config = dict(
    model='sound classifier',
    dataset='synthesised imitations of 52 everyday sounds, one a clip',
    train_examples=39062,
    gain_aug_db=6,
    n_mels=64,
    hop_length=160,
    input='mfcc',
    spec_augment=True,
    win_length=400,
    targets=['group'],
    num_classes=7,
    arch='tdnn',
    norm='batchnorm',
    activation='silu',
    depths=[9],
    kernel_size=3,
    stem='single',
    widths=[256],
    mixing='cutmix',
    label_smoothing=0.1,
    loss='cross_entropy',
    init='xavier_uniform',
    optimizer='muon',
    muon_scale='original',
    lr=0.0096,
    momentum=0.95,
    nesterov=True,
    orthogonalizer='newton_schulz_5',
    adamw_lr_other_params=0.0026,
    magnitude_pruning=0.3,
    steps=15200,
    batch_size=384,
    epochs=149.4,
    lr_schedule='cosine_restarts',
    final_lr_fraction=0.1,
    warmup_steps=760,
    weight_decay=0.06,
    adamw_weight_decay_other_params=0,
)
Rows from block 3, named by matrix and row number. Each number is 128 + 32 x the weight over its row's rms, rounded and kept within 0 to 255. All counts start at 0. After the name is the row's rms in percent of the matrix's.
# conv: pointwise conv (model.blocks.3.conv.weight, 256x256x1), inputs 0-85
conv.148 120 [128 128 117 155 128 209 175  74 123 110 152  96 105  93 128  86 104 130 128 125 119 128 102 128  67 154 104  47 177 128 136 138 113 123  99 181 114  31 121 186  79 128 128 128 128 128 128 128 128 161 141 122 156 119 124  97  80 151 142 154 156 130 167 128  39 136 129 134 183 128 136 163 128 163 128 143 124 128 116 115 145 128  88 117  86 129]
conv.149 098 [128 100 128 128 128 128 103 128 128 124 143 138 128 162 128 161 162 119  86  75  96 137 128  88 108 128 128 121 139 128 128 126 128 128  54  92 167  26  67 126 140 102 107  86 197 150 153 103 118 123 171 128 128 128 144 128 174 128 134 102 223  91 139 155 197 104 128  84 160 128 142 128 128 134 103  73 128 126 134 151  96 128 154  76 236  87]
conv.150 083 [ 91  92 164 128 128 128 194 156 175 100 128  64 225   7 173 128 150 101 111  94 128 128 160 138 148 144 128 120 122 139 128 128 128 108  95 143 128  79 110 210 128  72 134 145 128  94 124  72 128 128 128 129 128 115 180 143 161 115 163 154 157 128 107 124 151 176 128 155  73 128  41  88 128 126 155 153 148 151  85 128 115 128 107  91 190 128]
conv.151 091 [121 101 152 153 128  70 128 121 103 117 128 176 123 162 115 109 128  88 128 128 201 106 128 129 153 142 128 145 128  72 145 147  91 128 114 118 128  94  93  95  79 128  48 128 134  53 132  93 154 128  95 142  81 111 179 128 128 128 156 131 115 122  32  90 138 162 128 186 128 130  35 128 147 120 128 129 104  78 105 128 116 177 128 128 159 128]
conv.152 103 [108 128 128 151 128 115 128 116 100 128 128 128  70 128 128 181 128 144 110 147  55 128 144  92 124 118 128 151  65  83 128 128 177 136  47 128 166 149 113 143 128 124 128  68 115 140 105 128 153 122  91  73 169 180 226 158 148 128  77 128  74  89 167 128 145 128 168 128 128 169  95 178 111 128  74  55 128 128 138 128 128  78 157 175  97  73]
conv.153 107 [159 139 134  58 194 128 154 111 128 128 138 107  84 128 128  89 159 148 128 158 128 128 115 128 128 128 128 128 128 147 104 128 116 129 163 130 177 178 162 151 127 175 159  58 118 128 128 128 128 128 132 128  94 160 150 169 138 135 152 141 128 128 128 127 168 128  50 139 128 183 143 128 128 124 255 128 128 218 115  85  89  94 201 128 106 134]
conv.154 102 [128 123 151 128 159 128 134 106 128 131  66 171 140 155 128 125 102 154 116 101  74 143 128 128 119 169 128 136 128  97 128 197  97  87 131 128 145  65 134 147 118 128  62 143 128 128 128 114 172 163 108 177 149 128 128 128 179  95 128 128 128 152 126 128 139  74 110 128 128  97 176  67  77 117 195 129 128 128  59 106 128 108  65 128 128 128]
conv.155 087 [ 83  87 128 190 150 100 128 153 192 114 128 108 128 140 114 104 145 138 148 107 124 152 128 128 128 128  62  91 128 139  78 128 126 128 185  75 179 128 128 158 128 128 148 128 126 128 107 118 128 128 128 201 128 112 169  54 109 128  77 107 159  96 128 150 131 134 142  79  86 141 169 128 111  55  55 152  96 109 129  67 128 134 121 137 128 126]
conv.156 100 [134 131 128 128 145 197 149 133 128 128 128  97  89 128 128 102  94 140 114  83 146 128 115  48 128 127 127 145 128 128 133  77  66  97 142 184 128  49 123 114  54 108  98 137 128 133 128 115 110  84 128 128 144 128 182 188 141 161 128 128 106 140 126  89 128 152 203 122  83  91 120 139 128 120 175  54 111 110  56 158 143 116 147 121 126 128]
conv.157 093 [128 128 128 128 139 128 154 140 150  77 115  76 127 133 139  41 125 112 128 128  99 123 200 155  21 100  88 128 220 128 156  75 128 103  88 128 128 124 128  99  96  83 128 154 189 128  73 136 185  69 205 138 141 122 150 112 128 128 109 128 128 186 232 103 128  36 130 128 126  85 144 128 128 126 132 209 120 106 130  94 134 148  89 163 114  82]
conv.158 105 [ 95 128  78 128 122 117 128  87 128 139 137  74 144 128 128 178 175  59  54  99 133 159 128 137 128 165 128  97 128 105 128 160 107 100 139 154 158 192 161 128 128 128 168 129 112  89 128 128 144  88  97 161  92 120  76  80 148 118 139 110 130 201 128 158 158 132 128 160 145 121  52 123  90 180 128  96 212 128 128 128  73 171  58 136 117 168]
conv.159 088 [128 128 176 128 160  86 176 128 166 194  87 134 126 128 109 140 121 128 122 128  60  99 128  94 128  98 128 141  98 128 128 128  69 152 128 141 120 187 114 143 128  64 171 128 105 191 111 104 168 128 134 128 128  82  88 128  89 138  93 128 177 124 144  98 108 129 128  91 128  59 128 147 146 123 175 144  75 128 161 184  70 128 128 128 128 128]
conv.160 116 [ 89 140 128 128 128  93 129 121 110 106 146 101 147  94 128 128 130  86 128 138  65 110 117 150 106 145 128  83 132 118 122 128  95 157 161 128 180 128 131  93 118  74 126 141  52  73 162 128 128 130  75  68 128 117  80 149 125  37 194 138  98 128 128 173 126 132  68 128 192 168 135 128 141 128 128 195 139 128  57 115 126  93 128 109 147  79]
conv.161 104 [ 74  60 128  89 201 122 138 123 126  96 144 126 128 128 136 128 109 128 128 148  69 128 105 128 129 127 128  56 128 162 128 136 128  91 110  63 160 138 138  29 112 136 128  73 129 128 128  87 128 128 187 154 106 114 108  93 146 170 138 128 128  92 122 128 100 128 145  69 128 101 128 140  76  75 140 103 106 116 213 104 135 170 121 149 128 146]
conv.162 102 [128 100 134 146  98  62 128 122 121  95 142 128 185 131 138 128 131 104 153  90  93 111 146 125 189 140 160 128 115 144  84 128 155 139  78 160 128  78  34 128 196 144 189 150 151 170  62 128 154 128 128 128  27 173 128 150  89 128 148 105 105 131  85  94  86 128  23 128  92 128 141  95 145 122 142 159 131 155 128 172 122 128 119 113 161 128]
conv.163 096 [128 148 128 126 151  97 128 128 146 149 122 128 109 112 128 128 128  71 128  95 128 117 120  58 130 130  87 128 128 119 122 128 190  73 114 140 128 134 137 170 151 115 177 138 174 128 138 128 138 141 153 165  36 128 128 111 146 184 137 143 137 141 153 100 154 128  96  83 128 105 158 114 137 128  68 128  52 128 128 140  88 149 207 128 123  86]
conv.164 103 [167  81  78 128 163  87 110 145 106  62 147  94 128 128 128 128 102 128 128  99 128 128 100 128 157 134 128 201 142 128 128  66 110 182  96 118 153 201 135 160 128  94 126 128  77 128 144 142 129  73  96  73 128 131 105  83 148 106 128 105 154 201 139 133 128 125 144  50 128 156 138 128 155 122  78 128 142  85 175 144 144  44 106  73 128 102]
conv.165 091 [ 88 146 128 153 110  95 105 128 104 128 151 128 128 128 116 128 156 128 107  27 121 117 104  64 108 128  95  82 128  30 118  70 121 128 118 128 170 117  66  90 128  86  93 160 128 105 123  71 123 128 128 155 122  91  80 143  85 128 165 128 128 128 128 107 128 128  60 113 161 128 138 168 128 128  93 128 168 128 128 128  75 128  79 128  94 131]
conv.166 085 [128 107 147  20 208 128  71 128 153 191 114 115 128 129 128 128 128 128  97 128 228 107  80 146 128 128  68  81 135 145 121 212 114  79 161  95 142  99  61 198 128 128  63 204 128 165 128 134 128 128 109 128 128  96 128 115 128 129 150 121 128  14 128 155 175 128 128 131 128  85 142 169 125 115 103 121 128  88 144 148  92 108 138 192 104 128]
conv.167 081 [147 101 128 156 128 125 128 127 126  80 152  64 128 128 128 128 128 128  55 116 128 128 110 129 125  69 102 125 131 150 128 108 128 128 166 128 128  45 128 128  88 128 146 139 115 168 128 128 119 128 174  99 128  93  69 128 115 143 134 128 128 146 155 110 128 153 156 128 120 155 149 162 136 106 133 128 108 194 128 128 128 135 128  27 114 128]
conv.168 103 [144 128 128  46 128 128 168 120 128 185 200 155 170 139 111 113 128 131 147 143  94 112 185 128 133 203 116 251 101 155 115 150 128 158 131 128 120  98 121 139 128 151 159  62 128 123  95 125 186 128 133  61 128 128 141 128 109 128 128 128 150 128 128 128 126 111 103 156 128  81 128 110 106 174 128 127 128 128 144 128 164 153 128 141 163 128]
conv.169 099 [102 101 117  63 172 128  89 158 128 128 171 128 107 128 128 102 156 108 128 128 128 192 115 110 128 128 143  99 142  96 128  84 101 100 133  95  97 128  77 128 113 128 171 159  99 145 121 124 128  19 128 128 174 167 156 128 166  97 175 128 128 145 119 128  99 174  40 105 189 128 162 123 113 148  90 105 128 128 173 129 128 205 156 168 128 116]
conv.170 096 [134  87 172  94 128 128 192 137 116 128  86  96  83 100 128 156  79 128 128 106 132 148 128 122 119 102 105 128 128 158  66 134  72 109  64 170  80 128  89 121  92 155  94 105 128 124 166 128 128  79 164 161 128 164 137 124 112  94 101 128 179 171 128 158  83 132 129 114 255 145 148  91 128 128  57  90 128 100 126 104 120 128  96 128 128 174]
conv.171 087 [125 128 163  78 123 128 119 155  59 149 134 128 141 128 128 206  84 197 128  81 128 139 151 101 155 117 128 113 128 119  73 135 125 128  45 128 112 122 111 186 128 128 156 128 200  92 170  84 142 171 128 172 128 104 132 165 128 125 130 128 152 149  90 128 128 128 128 167 119 114 128 128 233  75 128 102 114 128 131 152  95 155  61 117 128 128]
conv.172 096 [127 128 128 166 157 128 129 128 128 117 125 128 128  97  97 128 131  35 128  73 104 137 181 133 189 128  93 128 136 128 128 170 128 128  29 113 128  23 109  92 128 178 193 122 128 159 128  77 128 155 166 144 128 147  85 128 159  90 192 128 137 154  88 128 148  86 156 128 131 211 128 115  91 111 180 154 128 128 157 115  49 105 128 128 156 157]
conv.173 115 [128  97 128  52 128  84 141  83  93  40 133 149  95 112 133 128 128 105 128 128 126 127 136 128 128 128 128 128 128 124 118  79 136 157  99 127 140 162 156 178 183 118 103 128  88 121 128 131 101 130 133 116  72  33 100 128 135 137 210 160  82 128 108 100 128 128  94  96 120 109  50 102 128  85 166 128 124 128  70 194 128 128 128 152 128 116]
conv.174 086 [135 119 128 174 128 196 217 120 183 199  92 128  88  97 128 139 153 128 128 141 132 150 128 128 127  91 125 147 105 191 128 128 150 119 113 128 159 128 124 183  60  93  93 128 136 128 125 128 128 128  71 128 128 183 128 163  67 128 128 128 119 102 147 128 128 128 128 105 128 199 116 141 135 107 135 142 134 128 142 128 170  99  84 136 177 128]
conv.175 105 [116  53 128 128 117 128 154 128 198 128 128 130 128 128  87 124 210 128 128 141 130 128 104  76  74 128 113 207 128  25 128 128 128 128  69 128 160 154 128 162 128 128 128 128 128 133 158 114 128 128  63 122 124 105 128 128 204 162 133 128 172 147 133 180 179 128 128 128 128 128 128 186 185 128 128 126 162  71 130 128 125  58 141 128  87 179]
conv.176 100 [137 162 136 131 143 170 128 175  76 135 128 166 128 114  76 128 128 226 148 112 106 198 115 128  86 173 119 128 128 173  46 136 107 167 179 128 133 132  69 155 165 128 154  82 122 131 172 145 126 154  57 133 101 149 128  51 175 136  85 128 128 151 134 125 205 180 128 163 122 128 128 227 224  89 192 116 118  90  61 158 128  65  78 168 167 128]
conv.177 116 [ 71 137 150 139 101 128  89 128 128 112 103 157 136 178 128  79  52 170 128 161  97 142 104 128 153 100 128 128 116 192  80 127 121 128 193   7 182 145 128 116 128 125 105 121  74 124 128 113 138 128 154  93 171 128 157 128 128 156 134 127 152 131 128 128  71 112 164 155 136 154 132 128  97   0 151 128  97 131  64 120 128 128 128 103  85 134]
conv.178 093 [194 121 149 128 128 114  84 113 141 162 128 128  92 128  62 105 119  84 128 106 157 105 135 125 129 128  66 152 128  97  66 110 128  94 145  78  66 163 138 142 128 128 128 118 142 240 121  67 120  94  62 128 123 128 152 199 123 128 163 122 103 153 128  76 194  70 128 128 128 128 118 133 122 128 128 126 128 123 106 128  69 128 188 167 153 149]
conv.179 099 [104 128 128 120 128 113 131 117 137 159 109 128 128 181 210  87 110 128  88 110   0 128 133 164  90 112 127 134 107 128 146 139 128 127 128 157 108 128  77 127 110 128 128 129 169 104 128 114 104 125 146 128 133  79 128 166 129 144  72 150 117 124 128 105 128 128 103 128 110  60 166 128 190  83 155  96  54 128 158  83 111  94 174 128 172 128]
conv.180 100 [106  77 123 128 128 118 161 128  57 128 154  76 132 169 127 113 102  48 128 128 128  81 128  80 128 128 128 142 128 128 107 132 120 160  90 155 146 146 128 152  84  88  89  92 128 128 128 103 127 128  86  58 126 169 117 141 111 129 128 156 128 128 130  90 141 128 142 129 156 128 128 128  94 197 128  73 128  68 128 128 120 128 128 128 125  47]
conv.181 102 [155  99 116 162 100 128 186 141 105 178 134 140 128 106 149 128  73 139  98  66  72 104 131 147  63  91 155 128 179 154 130 128 128 128 142 101 140 137 106 122 128 146 143 128  86  78  45 139 128 128 147 172 197 128 139 210 128 128 126 129 128 128  95 118 134 134 128 128 109 114 184 185  79   4 128 122 137 100 128 115 126 125 128 163 128 128]
conv.182 090 [107 142 102  64 136 121 113 128 114 126  44 128  88 100 107 128  92  94 128 127 128 128 108 128 128 128  84  75  67 138 128 128 121 128 128 128 123 128 162 121 128 119   0  46 162 153 128 128 125 116 128 103 128 117 143  94  89 163 128 128 146 192 122 128  74  89 186 111 128 138 128 128 150 144 101 138 171 132  95 131  74 103 115 128  82  56]
conv.183 103 [175 140  99 141  63 123  79 128 109 135 128 164 143 117 116 128 188 141 167 117 139 128 128  88 128 128 172 159 134 183 139  99 128 100 128 128 133  30 124  48 181 144 168 137 128 104  92 128 147 128 128 162 128 134 127  42 108 117  92 122  71 128 133 110 117  96 167 128 133 128 179  97 134 153 128 143 159  82 201 142 128 121 172  83 138 123]